A small image embedding model, trained from scratch: activation squared_relu.
Rows from block 3 of a small image embedding model, named by matrix and row number. Rows with one number belong to one neuron. Each number is 128 + 32 x the weight over its row's rms, rounded and kept within 0 to 255. All counts start at 0. Numbers have three digits each.
After each neuron's rows are labels from the 100 images, of 14848, where the neuron reaches its highest value: "patch colour" is the nearest of a few named colours to the mean colour under the peak. Only what is clearly more common there than usual is listed. The data: coloured fractals of 300 iterated function systems on busy backdrops. In brackets: how many of the 100.
# fc1: MLP up (model.blocks.3.mlp.fc1.weight, 384x128), inputs 0-127
# fc2: MLP down (model.blocks.3.mlp.fc2.weight, 128x384, transposed), outputs 0-127

fc1.381:117093178188162094114118127181145124092076119104109131160086160160134096098162117126097170152108096112081179172100178081134174173106067134115183144169144133077081125171167088147145175140075142143158103085149122166167086125117164124137136147156138153093122136085172161166134148104109174146128188154083157139160119169183145109097118115177180134172181097175158128164164122112155113134090
fc2.381:170175135166113167155122155099127111115167165149082161124093166082157158170143127166138096082171086159172123083126148119096118137142128107159114092109138098095173151122076111128165138112174079120167095137078084155164175131177090079102087167096135090169163139172102073080169136096101153176084077081145113104108096144136172119155139137153069151080148096107178174140107102100114164134180
patch colour: grey (56)

fc1.174:088139062074096149136191152101103137178143093139172122088210092124119133135098167103157125124122176123170068111171054144148124088160154154143098161084093149179138114095121153131088102126151127113105165155125184087075148093095101151144154090101080116144116122131110130141127092183173068092155113120161064132099145076072092150111113166079105107115089157083098113091118147132100148104116
fc2.174:143129198177184095090047144184116075114101167132099133167115159137130177129152090137104088113085117080103170145072127074115149189091134182104168136168133108127147160160160095127132084088115151061154138134137117167169097161152166073163116158134134137131045071137097120111136146083106133156111127154091153114121115151163155116079186121142135101112138092104090147172150124088157090108107
patch colour: brown (68)

fc1.0:171133152124168135173174121158145137114103134114081139170048188109177123158168097159104106082161049134127121138147180097094150134125114126106136096153121090080163129110129066164171166110128091128158083129059107152154126133174122065129098181093098120108176130132141103100143148086082152148066129111108121137151079196158152131114129125220123141108162064155127157151143081113113131146139
fc2.0:103122191099111131081081100115188161135140094134164088102188109168070123110069114106128156178127180110105179143120116162165143132113121076157116192135090149140098152142127171080079120130110131165120170100171145091053105154090137159070149077124096131118129099114136153167122099146113131091192146158152150148123177072116077097132112121092134178155077151117117073143142184181133107104109
patch colour: grey (83)

fc1.292:117104171195150092163141099166159127126095166124120173156123163139157114100142115093082123078124114134162178161105106103124118142082111104099155102190176133104151129134186104176150108175101134163157097072103155101153108176182171089069159163179148178101088175114165150125152149124176133175124124095107123185160095135157141076142140092106134171120140135127157162171174064063173140127110
fc2.292:145139168133122136146155110125197159079129144152098128125120140171132100107108072134092137115184100174136228138129214138112122136125075062141134120147147114113115167126104133130152210149143106181171089103130110108093154173159131124052110155119131110124202170135150124135157145104115205169130122108134189147131124121164155082166088116122126175127149127151153152067209102157119152139138
patch colour: grey (73)

fc1.171:142142142174142137187124136141119125109114156125101191153054161116194143133177113158129122083193062203134147142149138108085097137144121137087141078107155140089148132115139066185175165140154083123167090104082114151182173130167117087114117153159123110115137180118113087095155155116155137166093103088101132102153077192133194135146133119158119134090179121155145189116132085077121156162135
fc2.171:123106211127136088083096129158178161135107122106125066105143129174079095120089122137124144179107164095096189176099152140186177170102104103149135182167087130110091122164124153086076181110114135147105167123179116160097105122091170137106121087118101128121139121119139166171099085113100168097177174178133155149121170131177092100106101148152153154176091109132121081187164169170150098106095
patch colour: grey (55)

fc1.340:096195146153053179150135146104115182128192095173140098084137101076096105162071145138167134150177120195200121078140125184165084108127134100164079126117111133140152123115058206111114152134131091157104109160120092115110161133109085164114147109134167101191142164139114108143117108179137138101133089080162144137119155102122121135198107167107102132095102173114155107122111153137101162159171
fc2.340:120136187116144120105123060155254106123118134140115130130166126196129163092123064117077115137144149117118200148127124120125141148099097012119147157173130115131131134131130143123125127096143149121164137116133120132102126146134173111005127127123125146127131102142107122127169148129127143133147119127134149198136128111122108044124134104112127237120111125100132114154199135130177110117119
patch colour: pink (43)

fc1.119:115130123082058141091095132081112147131161087131188086086175071079096083118099154157183127149134165094129135102140125162146108118171131156153072172122065123182087113135112177078090093138103158140072136131161135091080135188083095164171156094149112140140097112131125155143116097169107137069199156177144124084108151084079089143105135146155096112119097136124089103157106164179129126118149
fc2.119:103106205165170087107067081173184099130098137140133127167145113180138151100146070093089124135082140099089190169131113101135163149084123098086163144170120139145124133165174104146136135121095161089167135116138137146124066167148188131087172139157146182102063086108126142144154168121149133142148153160100177164152135130141142088096143076114165169140142122149055134151191119115175091098085
patch colour: brown (56)

fc1.10:173145152167161117164141129140156115100120180154094176156050156123158160145168123148096091070176052152141135118123153093073124145137095110094151077145187117066158123114125087180162124131154108129156089123109122154177143123172140108112089172134156136109136161133121107105157169104111140178084104090095137139140095202144202106135131088166105166102172098134162172113139066062151136159135
fc2.10:116104172112122097081125136155170161132117103105149079119151129181077099113094120127140161199083171082092171168123128154183174158113116110138117191147093135164087123168122162104085158134110147137105169117189160139096106135070156153099140083135101129113104111111150171187091104135108151079184182184150140142140182106169066120112110114140144158185090132135094074172155177166147098117095
patch colour: grey (73)

fc1.67:183111205092174082127084131156117115120127156091102126136113177133155146107156085124111119102087146093067110131154158106109125178126109091080120136139108076137102110087147136115115135123143132069179196131156170116060082146145115069094123174159080104129137158145094146130180108125132065173111127145145138148108122136105141087058146090153144127159128076124053164209114113137175120121065
fc2.67:097138154128150118101130057135238082127115126150153137155150108190116148081131076101083112154117175102113171140112083104127154125108106033094140170158144137132128119118137132136136103090121159075147145126166107143105113144119167138013147100128152157133100083146111132109148167167163091122149136143142124180124128103091098059103152107099143216115115147080102092156159141114164086104117
patch colour: grey (61)

fc1.64:094116108133102168157125130088115173134148092146143097083144073121109064120057117086165154155129148138121116104148112194181099105139140107139094145129120157117072070125056170135082115157091080161130084102116112097097131121081100190116153077102162139166096172162148137177136087168168163084174123127135195114139163117101093108165094171107117126094129154134171061082111148138127174160149
fc2.64:127168135128093164128113087104216132106170144162119147113154128162138147126109093139126118116187123150168184095125124170104096119114111020157091133132141127130151155081084172123138134150145134153166119101117098091092169135152125114012119142117144105166171132149126095099175150131143141145134101107177149178100116070100134080173111128069081223096110158102155130111160133153142146131168
patch colour: grey (67)

fc1.93:152088105085190094118132100148117100135085124074133176165088176146196166122185100118096086076095142101102103163156114094069158154123166137090166101120098106152155105129175078171179130104162173074155146143110169151167124105143122090146111151106053134072114080104098131116122156115101088126080125125127114142152106172151143137075140095184161100131154091127061173149128087085134120099112
fc2.93:150160152079080141119151107105213149136158120175122125100166137169100126119058090132114119140162155156164201115161156182123110114116085074160088158136104114137138147108081193099112144120173124158129145120147107096057168182128126148058113120110134100153198132157096108136150120124137173126152109113182135177112157087120110079168110121118101179114082140093172121122211168178140140130149
patch colour: pink (43)

fc1.230:096178135194110174174180152093141193127164123122102137090076121090101089157093102153145152134172079183152170113091170141155126124150109133167093122117149155122093100175089185122144135156124077182112085115113100141104168174129148186129156146168166113138159190157170129166130088123125200119138094108116184122171137128157155147169086181123095119132148169123198124151153148130136153184143
fc2.230:124133133104105137081143077135239114132120132141128113091175120165083133106095090107105113155122176105140176116073095150148127145097111024150114162176106103120125138125128147090096121088135159118124152153151102124103145121104158116015125101071135130155139074142101139121154125127115119119144126138145084194084129092118103066130141151104116227134096126088161093117160156149168087088132
patch colour: pink (53); white (30)

fc1.88:088146076143121126147170102149126072118153152150157145126153109158080177147112148094133139165070126112126089124151064146090091086126181144145109129134165137219095133112161157154117056148096130111097153145146125089140170164088152139143155098107155129157062110116128129101157095188148055125168117113126084113124124151125112149100140099033105130124109174129089130019080161115146127150124
fc2.88:086131172127107152096110077119195124126144130155148116122185064143075112089074109062116120149117163105142137115128035151124121082112089045132113172124104151155112117120135164105096088148110147132140144123136136083106111166127136135049165086121162174144096085124133116112161112171154075132149119137138082161136158063044092091156142113086102202113097178108139095140129152134155101114115
patch colour: grey (73)

fc1.183:107112047085108121091159131102113100169160120150162123145162093139124097115079128107100139167094166139114090142183101152123085080128157099108108171129101170180082139134157160108137099118134174136125151151178183055088084139109099116147171086153141173110069113089122113155121148136143087096159094155161037147116115104071088114141119119098131101132094177093070080075129170129145079093110
fc2.183:129130166162139158165141115117178145064139123140099146147109133142176111103167106132097141110175077158142206139127160114111118127152062082117165100128147133105137125100129080182193189156143108176182071088086125129140147117161119116046116144164135130102169169127164108121173161123132171158098109092112148134182108166132171085165105108157125173113210136176174146133155078102135163175138
patch colour: grey (57)